config.yaml
arch: "convnext_v2"
model: "segmentation model"
dataset: "larger renderings of crowded toy scenes"
train_examples: 90422
image_size: 64
crop_scale_min: 0.8
horizontal_flip: false
color_jitter: 0.1
num_classes: 31
output_stride: 8
isotropic: false
norm: "rmsnorm"
hidden_act: "gelu_tanh"
mlp_ratio: 6
inner_norm: false
patch_size: [4, 4]
conv_stem: false
depths: [4, 4]
widths: [96, 192]
kernel_size: 5
init: "torch_default"
residual_init: "none"
optimizer: "adamw"
learning_rate: 0.002
beta1: 0.9
beta2: 0.98
eps: 1e-10
cautious_weight_decay: true
ema_decay: 0.999
max_steps: 16500
batch_size: 256
epochs: 46.7
lr_schedule: "cosine"
final_lr_fraction: 0.01
warmup_steps: 3300
weight_decay: 0.1
Rows from block 2 of a small segmentation model, named by matrix and row number. Rows with one number belong to one neuron. Each number is 500 + 40 x the weight over its row's rms, rounded and kept within 0 to 999. All counts start at 0. Numbers have three digits each.
After each neuron's rows are labels from the 100 images, of 14848, where the neuron reaches its highest value: "place" is the part of the image that holds the peak. Only what is clearly more common there than usual is listed. The data: larger renderings of crowded toy scenes.
# fc1: MLP up (model.blocks.2.mlp.fc1.weight, 576x96), inputs 0-95
# fc2: MLP down (model.blocks.2.mlp.fc2.weight, 96x576, transposed), outputs 0-95

fc1.286:452445513534414535536540507525507491491485485493491489564615504512493444579508477500508532556540495479477465556517522473379551462496472498530508531496556516491492500529538408585475499485500492481553535506455462566498571502510465601544429498533482528521514522489470494548561515531485542493
fc2.286:500513541409568462524464481519523495481572494505499482485463546547472511559498479528522583507524544466524590527497537504577442511467501528476558459559500495504528543466520444479538443488513562522482560501514528519503417450423523566464522521577476511405466498531540532493489540491513484416
place: middle left

fc1.3:495503483529564537437490487544525580490476484461469495483529492542504513612498503502466513500409477472498490473521442529513482511492509498472507495512460435518522525495456511547506512514487421429432530513572541534628548481496549497542612516463422498415542504474493492493470530527559507503
fc2.3:538484476534543469471509532449546555501476494496520470498509520528530473463535501455461561485442564535489418480508471521519542515471516428471611502502499498472519462565600482487538480545442421619531542530484472467394488548504503489507458488464486481537547511525482554535432509469529518505
place: centre

fc1.447:469482477550540485480487503566511459435505476520502491493462510488502467671505507515590520519475536446541538494479554486467584511490520487552490505451505509500499479517493475460479508496499500520530475506505563464636504546452410507504538500472509438478507494474468532411556517538499515560
fc2.447:495508540437540500514498523533511516521528534490488401538538482536433438453526474482483485485542520531380507527558558457493421491470550522548564480487512446499518514480525569447516463544568536487535505530539555489418497465431543529536520490537470509527576484540515551540485520501593508487
place: centre

fc1.430:573418462561485554466453530501544530504492477517484512476547517472432520419479451509539471503509504479561566533491524557549422575454516544425495542583496497519469513537534489501451532513530455496497540496565471526444435433548500488499558483420482510444521453465534515547447488534487495500
fc2.430:495389490448469441523482466523493499544546476465500498514543566559485526377549432514445481426488455468484496507471555518547549526453503541477563467489441475534495569503538504474519462509521520494492502510509459431572468555482488488468525530520479493437476514531550498538522527590521501419
place: centre

fc1.315:436466531552444476512544501501545499469514498564474521417486566519505397599485490493461514468504487465499538591520538536533490507551514387472490514509546532506406512550495452567389435512503457505488471486532519500506516508500449516490483513501486535500517493484474564428506486514442523486
fc2.315:537421437456512495493433506525562527533544460472531499491541438507508517542497482501552582522473535511458554529508473505564568529513512472490448529459439504397484520535514557463525500518553494498498522465527603567417477457556492458463486470493518503476457429574502472483473504530562457481
place: middle right

fc1.267:526511499473520500527525522470508496476469464471431518574553512514483458563557484546490551545567522510518477472554491446456470515466505494566507478511404474523479511435580574423500444466489489529481480615504498469602511522557483526476433476455486494537480465473526511477439561522484445528
fc2.267:496500607549554522501477501462516501528417505492488535473460478481499553503458481493559553506452488521518460489535424567506570514536488502528480462518569468482459458532505540502448510455450504550480432490472546501444584478460530459482562463481482513405526390449460486507512432485540515480
place: top left

fc1.384:527467469551454498493479495533569465512438468525466516478465389509423517459493412505506548486495528540448478564548497530510505471532416490489472563473564529510444543570508512504473572529453532480418523487484481529554509513476481498420503457510505554558559570479541487452433495513514526498
fc2.384:519533504438491581504483546534389513505507468622475522471449461442475470516473511491472465499545471452475488502482570466460459542463535513536426499498504455500518536517440472506579464581561547462505474498495524503435506513510470446513533466529459552529508542486531501534623492516507521508
place: middle right

fc1.95:557487528488543476534561510561492508417537444447526460568479513485573490559502470542501552516538506481452563532407446513519428485532518562551529463468529535498590465460485457520517540541478491484482479456521503521509491560485540570513522606515502476456498506453450488458481559543551488506
fc2.95:526423559511531476447495502434512550524524508458506557531520548438507517415545438493428533573515455513434508539522532534465454475438529457532462553473471411512465507547571544499514443465538551556504501515481478467474562544556514518513477577474499503404502508507498456523488507537534511506
place: bottom left

fc1.520:456528489479445549465543533587551537532478532483537502518482465519441527470510520433500520538455448463519558606519492489512503550485535502550464522477540494526519480469544508469514473481503491549584518445594479499539462463469520499478520497490503464373567432526476503474545452471583471454
fc2.520:520510479538495432486458515487526470556527546469488513487477528515498489505530510526536486517508479492501543475496471462470546389510489522443545528454490483548521524506479512491520482474460551442526622431496538533538390514564403482487488614487508429481484417470478548533555543514487491520
place: bottom centre

fc1.127:448506556508484529524473504473487524404457511533529501518521556497472530563504480487486541617446469530483542464485570508417504499512513490566472553447482468516417483441553489533447487553519517524518453526479492462524526517572486477457444449500483602485527493545483451431491542501469457435
fc2.127:508449520470550486523529542479478424485468540477497506532480501498520501498487570506506448455533493528554501523498546462540431474514544528500485532485408514512539514487468518399502524524521479494508484491516651487475501505506460456493515553469483530361517463474493552596505524503556431544
place: bottom centre

fc1.401:531581572503546517515447532496487528447526466508505482433507546421414465489475481506465529519507504509567513558488573485503529541492519457528496499536503540470410508478544459550461469470480492515552495532504445473510501536599466540508505461467444605465453478544571516487441558508432495504
fc2.401:589521529546545489505502511511465481512529458459512481526540478511466500399488438520515530512525547491490491520426510496477483533513547509521542483514468481498565464529516516541547544529467499557566395541517514555441431502458505498474562505517490481486479511487439418419525562587569421469
place: top left

fc1.491:579518503498473526539646520384508439487514505481488502526536524418497562544533507537491498490546503496505488468527509492529509406533600464511515480500479491526565508433477455520484424522514521495562498455466555532468507461532540497480492575461473513538457474544521506493437533496518445513
fc2.491:447444486508491496580419494536539433553469512512515538483480498497489526506506452428463541499526445525545473470572463531496511559468495559443484507480396525551527488459457514503503521515497521493482501598532485440476489519433573454519520539499520529361479472526459529494539450500498519543
place: top centre

fc1.207:485497559487524552456498562575518487429453472453487520484518523502495484457510575452511603501480483418471525534508529504544480501516553476515515540501464471469526482524648521508520489481548463488510428563523499422444487497457525526508560528517502572440515463571442503524510523501544543493
fc2.207:503519501502550480583575561494428526476497504556512481495467418518502477482438551485527406488520454511541518488447535499543566566446498539490521502505519466480494565518516514489549600532534429535600494497458473524479469504464509513487549455466438516463540424421505446505499514513516516458
place: bottom left

fc1.218:584447510534477559445484488464503439491460450529526543448529493532527543471488499506512613554428511487499530475473470556500461523487545444430440436522495479513532495476504479464430478433507484382543622521463468512525549545491527484462469504490462530494511454481507488491503501529464455526
fc2.218:484537448447493477466476522481482507588478561534499463496432560479558469548506508512506511507458524437503468455487528494441524486561449500495468473494503527506578434480473518504425484454530542499478594485572539465533589563525458472494498558436528448460432566523512488529457535461434516477
place: middle right

fc1.124:517445506471453473529477498467573490424425430506462477583537501512529590526498490511508514586476488495456507486538475471500571505464464539550521445502476476492473483492524498473492496500540452543458435568552552557436536509521447591517494524489557469503434503467430478412469536527508490523
fc2.124:443451447503574525486546452522543527521574453406508496524460547512518482552560505525536572537475461560488474494503502531532472458483483464580466468501544547525472452510505532545439528521483535396483495458484540475544504548496450440507519512458500482409436427459544521533549538486507496506
place: bottom left; top left

fc1.145:509479523549451523481512503505491508483518539439494478561520497570499441498489475459501512546498527499530613537482537487346517548526529468552508471483617546519509515562525390548526512516507486538481485517510411550536439539514463538503471507555449510508510515512489558506523493510487512541
fc2.145:488458522488567520476474492482482498474529480516551437513469548602473513551505517510496543479452475545559567540492541492588448530481519498473506488515542490484482535527521444505514474512579514471543538518542513462524444549470473470392464506507489455481432498488601554560501504411476442430
place: middle right; centre

fc1.335:548431515501506533511478518540494486520529472558527517571503514467491448580507501517498485496548421497537552525483503525500620545505534435516528514501497513543483505449545525489483449466526496483484500428527387538598488499471469521472592563506567487512495550573503488484540513577487478445
fc2.335:549421514431605536502482497500540509566558483524520486535505541562488483500548565513543552555522481506528518542447587436502482568488535430483499525459420540459458493528504512474547440526530508487495470532572548496503531511478505479476504511506481479482496505539570492493475521460595497398
place: middle right; centre

fc1.206:561559490523539519497506383402436530500493460540493419519474538457509540538533503573437538495467507481495489490514520517468543488525399510580467444461494518504499488454501495518483579468480508517453534530496496565502507584526516473488517487544490474555461465405550509447499524566482520513
fc2.206:470475376454507447475506421483611523500513475493524501510472567523477498470538510518542527518471460460484504521489480530518528413497510512493461443443486513537540505529502510513489431511506523496466564498541485483513514481585525519521409552497598442584448471591495516502493519494529517556
place: top left

fc1.203:512479560477437480519475529454545508499540481413517527553515568516475576562422519508493554523529522509430543491539557461502494490459539495526532502527545436482543522493542470425501397521507536512498462539504534525535499571529504557469487509478570468567426437445520456481461566539498492500
fc2.203:474597478409553458459510452502509456468477530440475525480450556503535487506487479551440521537480469491538502449506579597506506559471459473509480451494474505526471575488483443591544522469505465489501457537567483406509462511495513558559492462505438491540468492479458467448535436496503511481
place: top centre

fc1.405:466504575422483462478506447484536496487467466528503455516498518446517579574551550612451500560495507520520526517498541499490491451514495432501462465471493528452470508489537453505541493543350494509480528447476513565492475516520493479525453506480511520555436499472540577476420534454534489507
fc2.405:445457422409475438502488452483560466498532572572586485491582546527482486515549534517527546472488446529518536520569499479581515495498458467507439503499530511503526506522504502566483469473514588477469586526552523517461493528533471511495520531491534457627452516503509490449506512510481490516
place: top left

fc1.486:462570486434541501542476475508538524478553503474413452475445551544433508478544376492456505488474520516499558446483496481488524457504474501605518488503472554506521439546576512512428509539484426525485470499581503521517457472527435485487462453503504508487533495505574446485484502559538462510
fc2.486:542542505458514565574518465569566456468550525464395504493522433513449493534426457470485540528527438489502441493477490440532437569517512478491514524558452550478411504438433454432511485492531433500505526478435520570449523545468532494466534497519472489530495476466505506488506483486556515505
place: bottom right

fc1.152:526505536501437509428488564486498522419480505448445470573490498508566526481455525637475493546466527467510454521480443525522509479525497467510570522519521528449509506559535442523522452438518451440455551536488535463484494494571461526507474524572478494543446565523508518490440558494442527488
fc2.152:501447549505432493476448483473561444402541519454444507478482529558496491486537516503517531478489493522539508538462470503463468524552422544438518506528492538555480551459473524487490492458407503448479567517532480410544503518529492434501498548526581475455457534486513597499560457468449499454
place: top left

fc1.19:492443508472487500512503506436476486356507478487485479543466463426502525548513502510491523540412499499503468420504494464503483484529468508507524526568464551448529532448508519514508474518494478527498408541485518460471486527560481488468527464519488514500453499504523485336437562546463447539
fc2.19:436545539539576518471503564403532512536486538442566441503469519551542495492492522522527481488479507519551517488535427498470516512501523515475508462480501485565500548509515544466522550564475483481452507510474576499459514528502520453519548512461470494345533424472480556579530517441525493527
place: bottom left

fc1.442:445540433468507575466483476458585529505544509523516491547464539449520451492426505438549509458500484545503480427495570527475518491485490540567501498459553468491522516534533470503510512529411447460444478498440496516524505481489532547498554513506552494523465474456417459475525558600528593506
fc2.442:432516569400497422491507462519512519520459467498455515450536507431510499504521471491448541499530497495455497515552547517543481496480564433497361476502491431487493581510489488489454480477452504494454424458450522447540556494458526524537534447446477508478458546518457455508506471545495495432
place: middle right

fc1.450:541484542480549529503528529505485531437481500486460469505490521454521512580497501543515552528522529477470483580488515496492412469489531496425483497515443513449473494486525466459529525446557391516574498433464507566602510502522588557505533473502504467574521474530513533447518580449529447504
fc2.450:502475501511578601509531500469470485510502541532453493485526545544466551565485483587479529505543464528500486500493539462502498499482447522608469525518495455445526464507423449495544483532442586505539478517473469440454494511479528581461467555519461478571473507489538527487450517413482419470
place: top centre; top left

fc1.248:466564517534608631491547523431482479510510501489491481426480548485505529472526486532489547552476482464493527524493554551493549522548449454527474478482471524520509538510531448520471476546497417567530506521503499495597484523545515497549523527507532417545560556508481409522449522489480513537
fc2.248:560487490506445533510480512508500484556441490516501504489494511509529517524526474492470434576517412524497453463431512485401479521456556473502449542480444478416543456563470500496446495410530540506477537497520446569537599489485527441506448564570534476451521524524503442492518514552492460500
place: middle left

fc1.89:546467498472525526511442484512463511510478484540443462418531528477529567517538433534444544450521482482468525498477521501529468442522454521567526460496486531440519469456514567448506504473460486518478477426488409483444524544530447468574494588530463457543491474485445568457486558541538504587
fc2.89:499502525536488527490536551487526623474526542484451490550522489510534515427481552449474495514470525498522530524482458508497424551447503419478538489461517504415539405538540470510466555525437562513510464522525505530493474459485501498503496504461509594561536580584450524533488535518490564533
place: top centre

fc1.408:466501527449524406483538504498490498541522488476554508473426475501520522485454487540552518566542457474529531521589488495513439471436586471502577475490526493534539605546473527499526558501590428485545519451512553509486498520516432490460503509509502461508499519498407402498489532466483510468
fc2.408:474444458554473509473446437484498510550471524488466497479551536524431460391509512437542492507528584504494461475425473463529414491483525516495558491521495496514495533448459456522477482585476580498519521489457529497442478419505465526462597536553508551458531506483496531486549475527555452519
place: top left

fc1.150:487492543525525518445528439406514495429455475545427498505528523509489447520504476468514489529483496464492475514604460500584463514449549482519501516514500460481525558520556459480520565479503422478499518521507503413548412581528554514493444418487494524504441488492496529491392514530486499526
fc2.150:505505590545583482474500508443473478550461614496494541517509484532478523485482495443548473528465511509521476473446445428504506462468481553498584547522464487573455460495507498418561519483439449496522520522478493504477396455477474494483520478535464484432549428519511575544481476480536483479
place: middle right

fc1.237:505477449515481509520576484498476471536514448491474515523503503495417453521544484517541515516540497509548533515522464590487479567557467551519518544564559481513555547551452526462466479399506487476566469489520534503540509445454482549560523514597455516467531463610476491499505508460563437526
fc2.237:468557385413483492510493462468506506538475529525569492493524486501547512460544466491386487494494517491550486485493502429588484431518473594470446534577431493497495478528558447494487540461512494443450467489521524555487480493553502453451476525429532490468485456475469552448490490466501499506
place: centre

fc1.176:537517611524514514509487505484508508513511476490509477449492533429497533488474546547501500469508528466549491487529486503542516551505538508546514525491557500395469498542543482505480520506563530537485536516560547474519569442531503534566528411440471546540485652476461508502453532553452483570
fc2.176:492496544551529441519496454507528563489485472456509549416502541495500511403517483543529469498530473500537533476383526480531485488518482565517540548530517543518521523453434481484524543472444434502495440458480458551503463499521524471453435511427451529507430517482405515489502400513528509555
place: middle left

fc1.265:526470498484536512536536528426565445465503423481466452495477534558462558478449447536477468553518543505492557536498545494484504476492483486533530437533569558491520525484475480475476525479438473510595484523459453524438492519555492513428498521473515560594457570476563484408509559531486535515
fc2.265:471503516537556418481451508480476508500589439445525554474535498440432479485583470563563500503495530538483458550449461506521513470416522484550530511562510511489473514505539510522470514512527518486519490445477566561510581476552478463462461519510473458431488486537469483471499515522493482361
place: top left

fc1.395:549458521510459536492453610439459493529439496512526491595473528490594557469486546526462518495501471500435514531517447570533462436486511549582514473449493574555504478498512534532525477484509511508474506452484495525456504535569537453542483452534524498552546440463452492473505567499472424500
fc2.395:544521509500524507508508536555486572479507515496494491568548429486515478468479476426484513481501562455471483496541493460547450430422542518506535473512421528542472515451577514460607492574508455472524511541480531490402509461474526574524552510499479584426550486502485504529482510485571509523
place: top centre; top left

fc1.230:435467519484370511403536521483580539538479480527448510547508425550481486516489467551501504465490425542554539509569540508509537563533495518526501433468520450473490528485515588492509445418506505436483479450484453492503504544492505524456528509424501468498462507459481525469549495434522493529
fc2.230:501501591529488573461484502557499474451505427488460482483466596466494520507515481579601510510510504468480431492535467562470557486509503470498502493478462481474470430528508519500487496470452497465468476445530539469470534558443454494485511506485521497388551513412422508547491519506583459535
place: centre

fc1.123:513564506574485505476474432538540535495456512568546471495527567486535523445507401520476542447451482477531441467500476556509474511483458472521466556454566452494432519574563491461503523525460520508518452529554496473560511493505531532476534447492517525491519535618527535459502530535408513517
fc2.123:523535523454470524464522458448587471523516554515495481481532528590474551486491508483486548503464491472491474504489559467542491539495434484463485442490504517490562518563462463490468483458537549502502576570550454520507467510616438483507434499500498482578445538551538569504513529467451403475
place: bottom centre

fc1.118:438553507480505478479516488457468578486514515454478522483439508528534489372502485495428586477454468537474505492493530488448330538542502511496464506495528466511548512555567502490539508471531490541521507537482521540483514457490506503524404460526414478472483541509509468484496506485464565488
fc2.118:551456576489570496541546459534507492512518509479500466544459514561470446513495485489557471488508535504489517516457577439464467502519570481559549466478491529495512488442534487506581461510495526490514512547523427459481506459417486459507583510565524574497531567540556508520444543497602490432
place: middle right

fc1.332:497489504475493606505499459474506480474540455484434496506564469482534534531464535539503519533395520449505510510517506511501491429518517492553491449507499454553566519526543430513548526427511471480463516515463500526533510494629538455466511548549530458595490563483524580525482550555527487464
fc2.332:504435531481528513525451476493477465484505523459527482434364516518495513515415485424494541515535534487473528454486490481479457502481446567525493523468480536524527602536419498498471558548483412566536547471479452462502440426487542550470549519449525487524470550480490530513483557524509508527
place: top centre

fc1.70:608463530471553499529464586496477468496539442473536477569476480512461539468470529525480533582475462476487554552474504540509404505522540507578493486487521531501559533425515541478527483489497491502527467414473515502473501521597525466498493477556475459583528485532539519467499605486489532486
fc2.70:559564506506498473514492526538485576472535548475454533456578447524489543482476465506471515521502573467412554586492521548531513523451475443497502543487400495514499593516543514521514515525519402528556494501506475489484458431477530555528519555558430517551530527521533474462454548513486513519
place: top centre; top left

fc1.38:480494476485536525547455524455525540528546511422487523494540475470460575527527464492512522522536478502560454435592490463533519434557466528589511469475459490499462510530569548464485524516515474548478518489524460554499529489546435486508531350504465551477592504465482491479481476517568502490
fc2.38:457451419547484483498406474540576520526529529513488542460482443440475580518444498531487559546450506421531482497449437478459500466558483579489508511506517579565506478512431571507505454482506456475413501487481543510491523494479467544503534517511496493434478477520529532505546484492533508594
place: bottom centre

fc1.290:400565503506567481529496467529521571476557566545495507595495488551470484492503544468473472497443498541522532582522628494518507553484482523523468495507480471519469465498498542466576467528507532568516469549579529489473515463514492553516540495468521519403432493491477498476533547454509526468
fc2.290:484471483505536498514554555456503495545450493497534494514534516484564486521501525537504483443507491497520470531471523562553536503527501539438441468489573479452524533520556498546401541451459509474486569448520513481547561528530500440501408529443466446358483408482476478494513515534474505460
place: bottom centre; bottom right

fc1.90:439523512505537461501484529535537567499536536457566451564540492468491508484487574458481503581482532506581543575429562471479518539482533547578490501527486443481494468487514519477578528516526540597470496597540519502490512498558505549557477531511514473427526496538450467531531525460534544488
fc2.90:508545513510501518447515514432473542503488486506492524476478501493601490488452466559419523481494508483553525500469522530539495528461449538476452535501482520481506571540477475549479475450503425489518551457513512469596525501581483510445440520454496486320468444493512505447537530514477489498
place: bottom centre; bottom left

fc1.472:486481482519537553488510477475592545544493482475525451508501504402486470475508518515490506482497472500600474490498501534578432445603476467466432497542509526569447518489518463485518502493433535449472557466432539516544563455548573532515503420449456558499427509483510468510487518481470492478
fc2.472:442492487431469492424483481485544565497525568503534510514489515572566476460450559467492520519501575504478505502519500475606441488500473540504541508497536495422488510524496499507507469468532466461501484526506499524474440470474416490501424502506594492379432407498552496483466531477486534515
place: middle left

fc1.153:515474502472527512500491527332611488456480466479577522548518546600457544521490453520505485506486489472448550532509450510524534505550511481517538521493530551480488561563469526548427441504469442496506468508456511536516465529512501474460474504494493540566505505485508518421424496512544481478
fc2.153:502499461507583465463490493545558471550485450469520498397499543470519517461486498514525485494498493544504482405425435587485494507509580487501501465485528501491529518487464505532476564514489502527471495397401514475426494453491494513550467492474523500493441466508409454484560568480489533573
place: top left

fc1.468:452537491449444568512524463534515516471504496499488508431524571471438564507527482486433477511494521540571489504483511554529444449556495462506480486463487504475515578519580457463509503543453440518505542596549504449567495458502506493521528509414482526396508540487501538471524508513574463425
fc2.468:509521491618456470499528483515566442464491499498471449587513418537513526510519532506557479464502445489528448476544473535476478579467488409453481495485467476432486469513473446554512432511463539540525612571508455541500569530510465458529532486516505500502488499496495469540584518492511539501
place: bottom centre

fc1.132:519451531530519500425495406437511492533568472453479494456485487524482555454559481525512460500450493501434517503470530595456433481543519458484479548482529477475485496527530467519473464486505485429517488525488514445583478485469521517497541517636497527530538480510504510463542477545536375531
fc2.132:506532457459488549485482550468398501528538516532541498497461446494488511590495557448464540500479504482524432522554465445578473469529492459460495534429538545478431550493502482478445549426531455496498488479493527564486508536539499500519437465406594404477480528497508502500449516493540507497
place: middle right

fc1.394:453425491500556496490529570504481465458458493584478506513453496488499454527551471505504531513509503520509532476513556465522512507543464491519500553518582489516432521427507566385485547499478432546459527507576498493449514474501500466420486505514520418505551577441520509470462502508450605508
fc2.394:474563496496536455502537492486452508602524472502576540488531475516573479586506527497470470522468523524493548466559565387500474472506527495514481540558518529552487478507566507506526490475480515441473434474554609539530528477491491533452472488467456494390491483464503492457480491435493471549
place: centre

fc1.234:462453510497479547509549530499480496499408483490541439451482482507362515464449448496510512588385485516489498523485464437519534494519508476511446494481589546458483520474524519426498498538510512464485480439548469530483515485467542534503493466498482466525509521589460525483524565438580479477
fc2.234:493533426571427469445517525468541477437503488463534505490495517540484482539566478472525517503456472496553445557536449536544448604563479441494531488537428470442495499433521488548500466481424522518510496491487510489545483467550435456518547522516510491618508549524515485530537473522517443446
place: middle left

fc1.362:524476535531480572507516497478538526511466518468512493514509521548547606463502485574509506541516502533485536453409491512441516478416530486548453519486497505494520504460499563422523520493510469503514558548534468466512472514643509439453467451447471496578486434454512481534514564568470500526
fc2.362:578538543505463562514471495509501463484474477473464533527501434426578508474486443514453554554441446493490474545546500530499516502497500494496459521548459452535461498484509562545491511492468469464522541485505593515435641520453473470533502513457506520405542435455498471461468470495478530558
place: top centre

fc1.360:461543481508512545486453488524502494501514506504445493517384467494501518501473443451472534545511500515516509498483447537450479497421667518503514509576497489441504491580502460494479560558459578510489504473503432488497412508507561489464470501483502493498425417502513498449499549485527503468
fc2.360:535515506502556542491483410572496489534518504424439583538532505467486439481503428475516534540512473547533496473513512467406506481521580548518535549537492500598479446369500473553542530496510462502473480476495509489451548468484536455555479521458508535440498478479484464488503449503464508547
place: middle left

fc1.300:554457466542522492503563469462567457460445395451493466523535547553579550490537438600482499451524518515501453399484457482487517492492505476485504479473582439492516505448463488475434536506437479500479481484469493501599503527476558510508493497485517550519477546519494481463434574510480507480
fc2.300:577419508531499500434495481543518555474542477526420558492479554525507473435437509555557410478477467453433494505564519482496477485435500482495488467454512488505539422479476498483441462539566512524494469457488542495510486548497437533507494503524505505380474548488581548505502524535561523474
place: middle right

fc1.404:607564534496537497451489493504451487543482537487470484534395547491469517540514526504524455557517438628444521487484510524445562528425496469542479507486490555522447491498488498423517555575498458480538506470508547516500452519553528465552591462515542469517517489467505495476487538444510508469
fc2.404:567522499512476487488462501548522420492439545447498454550549496523448530495505528486433533517516542544449532536557526594416392509493541550526495464502520473518455545490483499515520468538507605479546517499518481488506556505439520560567544513546476527444568536487541505526536541465549481516
place: top centre

fc1.500:502448499504471474464464534554487482432512499557536433510486394507452466492494546471484433510454545540472574567515455477473496534449549522534566503512509449456517444578518502492581500465527486488485518454506484482500444522476486556558437613476394481458504469534491511487496482490483538479
fc2.500:521494568544551533537571499505420558504467493539535456486512450453513466488479504482501433556531476497466530472510579526495492586452601505506496482480552475454551455533542497512486609502545481545545461499476555535511516476461546507503511414478442524447560466487533467514483502527564539445
place: bottom right

fc1.329:532605523519529461491434499474491501452462514456485427492516459448458537464510536498467561525494450522481566518496612496512583531454449512536497463556471562482490472546496489514530509484521516489474440519482519487529516548610462536510477525512471519445479462474463500435394512496548434517
fc2.329:502393478464502501405512465454494479589471522473495538510475576560499552480510469509447540540487505489550519473453486561481546461503492500397482519520501530516548547514471517516467529462430525556480564496511471469503501489562451478470459553447527451367517498496480456518543521535482525531
place: bottom right

fc1.537:601550536513495554497489464517548438488492514490522524422570480536504511415491514524468535515441431509560487574536464491462455416479471460464463547488519527507463494497481465569509428550538555484426526425502471480511527525567455449528523513425456545523521456528499471520482470498510455525
fc2.537:491414520449463492503470512542496585521477461459535508585542473497567525486502499505482518459500528540526467503467443542577504387514537500520498496502471514556505470460536521517528557526478498421535451505521442423450545503420547467516478532478523554385469526527576532488482489501514510467
place: middle left

fc1.416:515468488507519526488427495487465434490531485469453491501492471419494506521518519592512606483489555492469435503541479483496564476523430503510488515484526519488492525467511465491488510525495431448434487473465512491530494472521455563506449487507460436562513505471514488364350517492469535498
fc2.416:553452489531501438470542544429482492533505552547557462522521488507546569450498573537434475515486513495533547554520506446564543478487442423500514470497545469469516486534564477450520464445505517491529522525510534501536454531521551504483473576491509430426515573534523535555472519491543508385
place: top centre

fc1.432:467505486517496507488489464393608489459407483553465511579516555567492464568513452518499471513514467487494561494530476534503521556515487484567524534518485494471411504570476525470402530476461470533482448555573532513499490538513455524438519507486537506532494547515507494405491526476535539501
fc2.432:475520470440517521488464501530518441503483462474572525472523525513543508525543530460514455525434492538452575453469461464521487501442534544450487471453496528467442521491441516469450603594526540458478483446502530489439456506443434477476480521524530523403523489500470526540560523494488450600
place: top left